{"arch": "convnext", "model": "multi-label audio tagger", "dataset": "tunes sung on syllables by a formant synthesiser", "train_examples": 39062, "gain_aug_db": 10, "n_mels": 64, "hop_length": 320, "input": "log_mel", "spec_augment": false, "win_length": 512, "isotropic": false, "norm": "rmsnorm", "activation": "gelu", "mlp_ratio": 2, "inner_norm": false, "moe": "soft", "num_experts": 8, "moe_every": 2, "expert_mlp_ratio": 1, "slots_per_expert": 1, "shared_expert": false, "patch_size": [4, 4], "conv_stem": false, "depths": [3, 6, 3], "widths": [96, 192, 384], "kernel_size": 5, "num_labels": 26, "residual_init": "zero_last", "optimizer": "ademamix", "lr": 0.00075, "beta1": 0.85, "beta2": 0.98, "eps": 1e-10, "beta3": 0.999, "alpha": 4, "grad_clip": 3.0, "sam_rho": 0.05, "steps": 11400, "batch_size": 512, "epochs": 149.4, "lr_schedule": "wsd", "decay_fraction": 0.3, "final_lr_fraction": 0, "warmup_steps": 1140, "weight_decay": 0.5}
Rows from block 3 of a small multi-label audio tagger, named by matrix and row number. Rows with one number within an expert belong to one neuron, the router's apart. Each number is 50 + 10 x the weight over its row's rms, rounded and kept within 0 to 99. All counts start at 0.
After each expert's rows are labels from the 100 clips, of 14848, where the router gives the expert most weight on average: "top examples" is what is common among them. Only what is clearly more common there than usual is listed. The data: tunes sung on syllables by a formant synthesiser. In brackets: how many of the 100.
# router: slot weights (model.blocks.3.mlp.router.weight, 8x192), inputs 96-191
# up: expert up (model.blocks.3.mlp.up, 8x192x192), inputs 96-191
# down: expert down (model.blocks.3.mlp.down, 8x192x192, transposed), outputs 96-191

# expert 7
router.7:40 62 57 42 50 62 67 54 52 34 45 48 38 33 36 45 46 43 60 63 45 43 52 47 50 44 52 42 51 50 54 38 38 74 64 28 45 52 55 69 59 61 54 54 52 35 49 29 56 62 43 42 48 54 60 60 41 48 46 54 55 45 48 46 53 53 68 46 40 55 66 46 33 46 52 42 62 51 57 58 56 35 39 47 40 48 73 42 46 41 44 41 44 41 48 56
up.1:55 41 47 56 58 42 40 58 55 47 58 34 47 61 48 40 56 52 46 46 48 32 28 42 53 48 60 40 47 56 45 58 53 45 49 53 52 52 37 53 40 51 55 08 57 53 45 57 40 46 55 58 45 42 43 26 41 38 50 64 44 34 37 49 44 45 45 99 58 45 55 55 46 51 47 39 55 62 29 50 43 59 53 40 62 47 55 45 52 58 57 55 45 50 49 57
down.1:52 54 47 43 50 47 45 42 46 54 45 37 49 51 50 49 53 50 48 52 49 49 49 51 46 50 49 53 54 52 54 54 49 59 40 48 51 47 45 52 50 51 52 50 49 42 51 53 43 52 56 59 47 48 38 62 50 00 54 58 52 61 49 54 51 51 43 48 51 47 52 53 52 50 58 45 49 50 46 56 49 40 62 18 53 38 49 47 41 47 51 47 57 37 33 44
top examples: quiet level (76); vowel: /o/ (76); muffled (low-pass) (45)

# expert 0
router.0:52 48 34 59 52 37 53 47 36 54 47 33 59 63 57 34 60 38 51 44 57 55 62 52 30 45 64 52 46 50 61 38 47 45 57 54 52 44 37 44 47 46 58 49 52 46 67 58 41 39 68 58 59 44 41 39 53 72 51 46 45 58 42 39 48 49 44 73 45 31 43 47 60 52 45 39 45 44 51 45 70 69 47 45 25 50 44 48 65 44 40 60 69 50 48 50
up.0:46 43 54 96 68 50 64 60 34 50 61 39 50 48 58 67 43 41 49 45 35 65 32 56 65 41 59 53 49 50 51 59 18 46 51 36 49 73 53 64 45 43 50 56 45 49 53 54 30 47 58 50 43 61 47 47 51 49 44 65 35 43 44 33 62 56 55 69 37 55 58 51 42 59 49 46 38 49 47 58 46 50 59 52 55 36 41 49 41 39 52 52 39 58 53 51
down.0:71 59 42 29 46 55 51 42 46 49 62 46 56 31 61 56 55 61 47 67 62 40 46 40 54 53 38 50 45 58 52 53 35 46 41 64 49 43 45 52 45 50 62 46 54 55 55 32 41 54 69 50 56 66 47 68 49 41 46 35 34 48 46 42 57 48 54 51 60 50 63 49 51 49 50 39 39 57 62 48 46 56 43 54 51 46 55 50 52 59 35 54 39 74 45 39
top examples: quiet level (88); vowel: /ɑ/ (47)

# expert 2
router.2:44 55 54 51 60 66 68 52 43 47 38 40 40 37 51 43 52 59 50 66 53 58 55 60 46 48 55 61 51 50 62 42 88 44 62 45 54 42 49 55 52 35 44 44 46 42 63 38 51 45 58 27 57 60 59 55 50 44 46 63 54 49 50 51 37 75 55 51 52 64 47 52 38 44 46 47 52 47 47 49 45 44 57 41 43 43 44 56 52 47 50 42 62 58 49 45
up.1:38 53 43 49 68 53 49 53 46 31 51 48 51 49 49 62 37 54 45 52 49 45 24 48 63 52 47 49 33 51 55 38 75 53 55 49 46 48 45 57 50 49 50 00 51 47 52 44 36 49 52 40 51 53 55 31 49 42 52 55 53 45 48 44 44 52 55 66 37 54 50 52 47 36 56 51 53 45 35 50 34 50 34 49 57 52 48 46 53 50 51 47 71 61 45 49
down.1:55 29 35 53 47 52 46 54 25 50 56 56 43 42 52 50 52 38 60 56 58 38 49 65 47 42 44 68 35 39 61 51 45 50 55 53 48 46 54 62 66 52 45 46 46 25 60 45 47 72 49 40 50 53 43 56 68 61 45 56 48 55 46 61 53 63 47 46 48 33 56 53 41 56 55 49 62 36 50 53 26 47 54 44 50 76 56 41 63 50 58 44 46 53 50 51
top examples: quiet level (91); vowel: /o/ (76); deep voice (55)

# expert 6
router.6:55 23 44 51 49 58 46 43 52 69 68 51 49 56 68 56 53 49 44 32 55 52 42 58 34 52 50 46 63 55 36 61 43 50 53 76 52 35 45 45 44 59 59 51 52 53 44 62 54 37 43 73 42 55 57 44 51 72 60 38 52 66 60 59 47 40 44 53 59 55 53 56 62 57 42 58 34 45 54 33 67 64 56 50 48 58 53 61 56 36 43 47 51 32 54 49
up.2:38 68 54 47 47 50 54 49 52 50 39 42 55 51 48 47 34 52 48 49 50 51 50 45 62 53 51 50 48 53 51 43 99 40 49 53 48 51 49 53 51 60 49 41 49 50 53 46 51 45 54 09 51 52 46 58 41 63 35 42 50 53 51 44 48 50 49 00 59 43 50 50 48 52 51 45 62 55 49 49 49 42 52 47 48 53 51 54 53 52 48 48 63 46 51 48
down.2:53 61 54 42 48 47 46 47 27 52 58 34 52 50 50 50 47 55 56 48 48 39 35 60 49 45 46 55 58 43 50 62 51 50 52 61 51 42 51 44 66 56 49 66 46 20 45 57 49 57 47 63 56 52 41 90 46 41 42 61 56 49 55 48 45 37 28 50 57 48 62 38 40 55 57 48 59 39 59 43 53 37 52 55 49 29 50 43 64 50 51 53 56 46 35 50
top examples: quiet level (92); white noise (62); pink noise (36)

# expert 3
router.3:66 44 41 61 60 24 41 62 35 64 51 57 65 55 38 43 57 60 46 53 39 44 65 41 50 40 59 58 51 68 48 59 61 47 45 69 47 56 51 51 58 44 50 54 38 64 57 58 64 56 58 73 46 61 32 31 54 54 59 47 42 54 39 45 32 58 32 43 62 58 48 48 55 34 46 40 42 46 53 56 62 58 19 57 48 45 48 31 58 52 39 55 35 57 36 46
up.0:55 48 51 46 48 59 50 48 44 29 53 55 66 50 50 52 43 50 54 46 45 51 53 53 49 51 47 55 50 48 52 53 32 55 51 58 51 51 46 58 56 39 51 25 49 52 45 42 61 63 49 88 50 53 47 42 53 55 54 52 62 50 53 73 62 54 56 52 35 69 47 50 50 47 43 59 49 46 50 56 49 43 42 54 59 48 50 53 45 54 47 47 46 55 47 37
down.0:61 61 40 52 58 43 58 59 31 46 54 51 46 47 43 56 52 35 56 52 65 42 46 48 52 36 40 53 42 31 47 62 40 38 47 51 44 40 47 75 60 57 74 51 41 35 51 52 59 58 48 62 48 51 47 59 70 56 48 48 58 60 34 53 60 56 41 38 53 43 54 57 43 54 64 36 65 37 42 53 35 50 44 51 66 79 48 34 51 48 39 47 48 76 48 33
top examples: quiet level (97); vowel: /o/ (55); vowel: /u/ (45); muffled (low-pass) (35)

# expert 5
router.5:37 48 46 66 50 37 57 45 51 67 46 55 47 40 58 51 38 43 51 45 58 56 64 56 38 53 47 48 56 69 33 54 70 35 59 66 61 56 48 33 38 49 51 57 51 51 56 42 44 48 41 48 64 57 36 56 47 49 55 56 38 34 62 62 48 42 35 43 60 38 47 54 45 51 47 51 47 46 58 48 55 48 56 36 46 48 60 56 45 61 57 69 43 52 56 41
up.2:45 50 52 47 50 50 52 52 54 55 53 80 41 47 45 54 33 65 42 47 47 55 45 47 76 50 50 50 53 49 52 65 46 51 51 21 53 57 47 67 39 45 54 43 47 53 51 53 47 50 52 47 35 56 49 40 52 23 47 65 48 44 52 43 55 58 40 57 47 56 52 58 51 47 56 45 49 45 49 53 52 49 51 56 73 47 58 63 48 48 54 55 19 52 47 47
down.2:41 67 49 40 60 51 56 49 52 75 38 48 48 57 54 50 48 56 52 51 56 53 46 36 51 58 41 60 56 45 38 55 55 45 49 39 57 54 68 54 47 40 52 35 56 41 68 48 47 76 52 51 49 49 54 66 55 55 52 32 48 46 51 24 52 56 57 48 50 58 41 45 34 31 46 48 43 47 54 50 54 41 66 49 50 54 55 49 47 47 34 51 51 55 44 52
top examples: quiet level (97); vowel: /o/ (88)

# expert 4
router.4:50 38 54 54 36 55 54 39 41 62 51 48 54 59 68 44 71 46 42 67 50 60 21 39 59 66 56 41 46 56 41 67 47 50 30 48 46 49 45 52 47 58 68 47 63 39 46 57 51 50 47 42 37 58 46 50 37 55 54 46 37 66 65 51 41 50 31 62 43 70 59 48 60 57 58 43 31 49 45 37 53 59 55 52 57 35 56 45 51 37 59 48 56 46 68 48
up.4:65 43 54 47 48 45 47 52 49 31 45 53 48 51 44 57 16 52 57 49 47 51 60 53 32 46 55 57 58 52 47 51 99 53 57 49 53 48 55 56 42 44 44 21 45 51 54 63 52 54 55 54 61 52 43 31 47 44 51 41 54 52 51 39 15 43 46 54 54 43 42 50 51 55 44 47 51 52 46 44 54 47 48 50 58 45 51 62 50 48 51 50 41 58 51 41
down.4:46 54 60 52 51 53 41 62 58 42 42 59 39 56 51 59 43 33 65 46 56 63 62 41 55 51 50 59 38 69 54 48 58 48 69 39 38 44 58 58 47 49 61 46 68 42 54 62 39 43 53 50 50 73 64 38 48 45 68 53 47 48 38 56 58 49 40 57 56 30 54 49 40 67 37 63 56 44 40 44 49 91 33 56 54 53 44 47 48 54 52 62 61 70 55 58
top examples: clipping (75); pink noise (40); white noise (32)

# expert 1
router.1:42 36 79 40 40 42 47 52 41 51 56 54 37 45 67 55 54 52 44 42 29 58 61 67 44 56 53 48 44 64 51 48 55 49 56 46 56 51 48 38 59 50 60 52 52 57 54 45 55 45 61 48 50 56 49 54 55 52 52 51 46 47 52 50 54 50 46 45 41 46 62 57 57 54 45 55 47 42 48 47 60 50 51 48 61 57 67 56 41 46 54 54 63 97 43 53
up.0:58 86 45 45 49 54 40 48 54 45 48 47 63 56 43 54 49 43 66 59 61 53 72 46 99 45 52 48 52 50 55 49 33 54 43 55 48 44 49 57 51 47 43 59 48 53 48 46 55 43 46 58 58 62 49 51 48 45 50 54 55 62 48 54 48 46 39 46 50 52 36 47 51 49 44 51 56 56 49 51 47 51 55 56 47 45 40 46 47 50 48 42 32 14 58 48
down.0:48 41 53 43 45 69 57 41 56 50 62 51 65 55 55 53 55 63 60 46 37 32 69 61 48 49 46 43 42 81 46 45 50 46 42 60 43 54 12 68 56 40 38 48 49 43 41 57 47 29 58 40 57 64 47 36 41 43 52 55 41 34 35 59 55 46 54 45 54 51 55 50 54 53 32 53 50 54 42 47 46 60 51 32 52 30 56 47 45 48 44 50 46 20 48 60
top examples: quiet level (97); child-like voice (55); vowel: /i/ (52)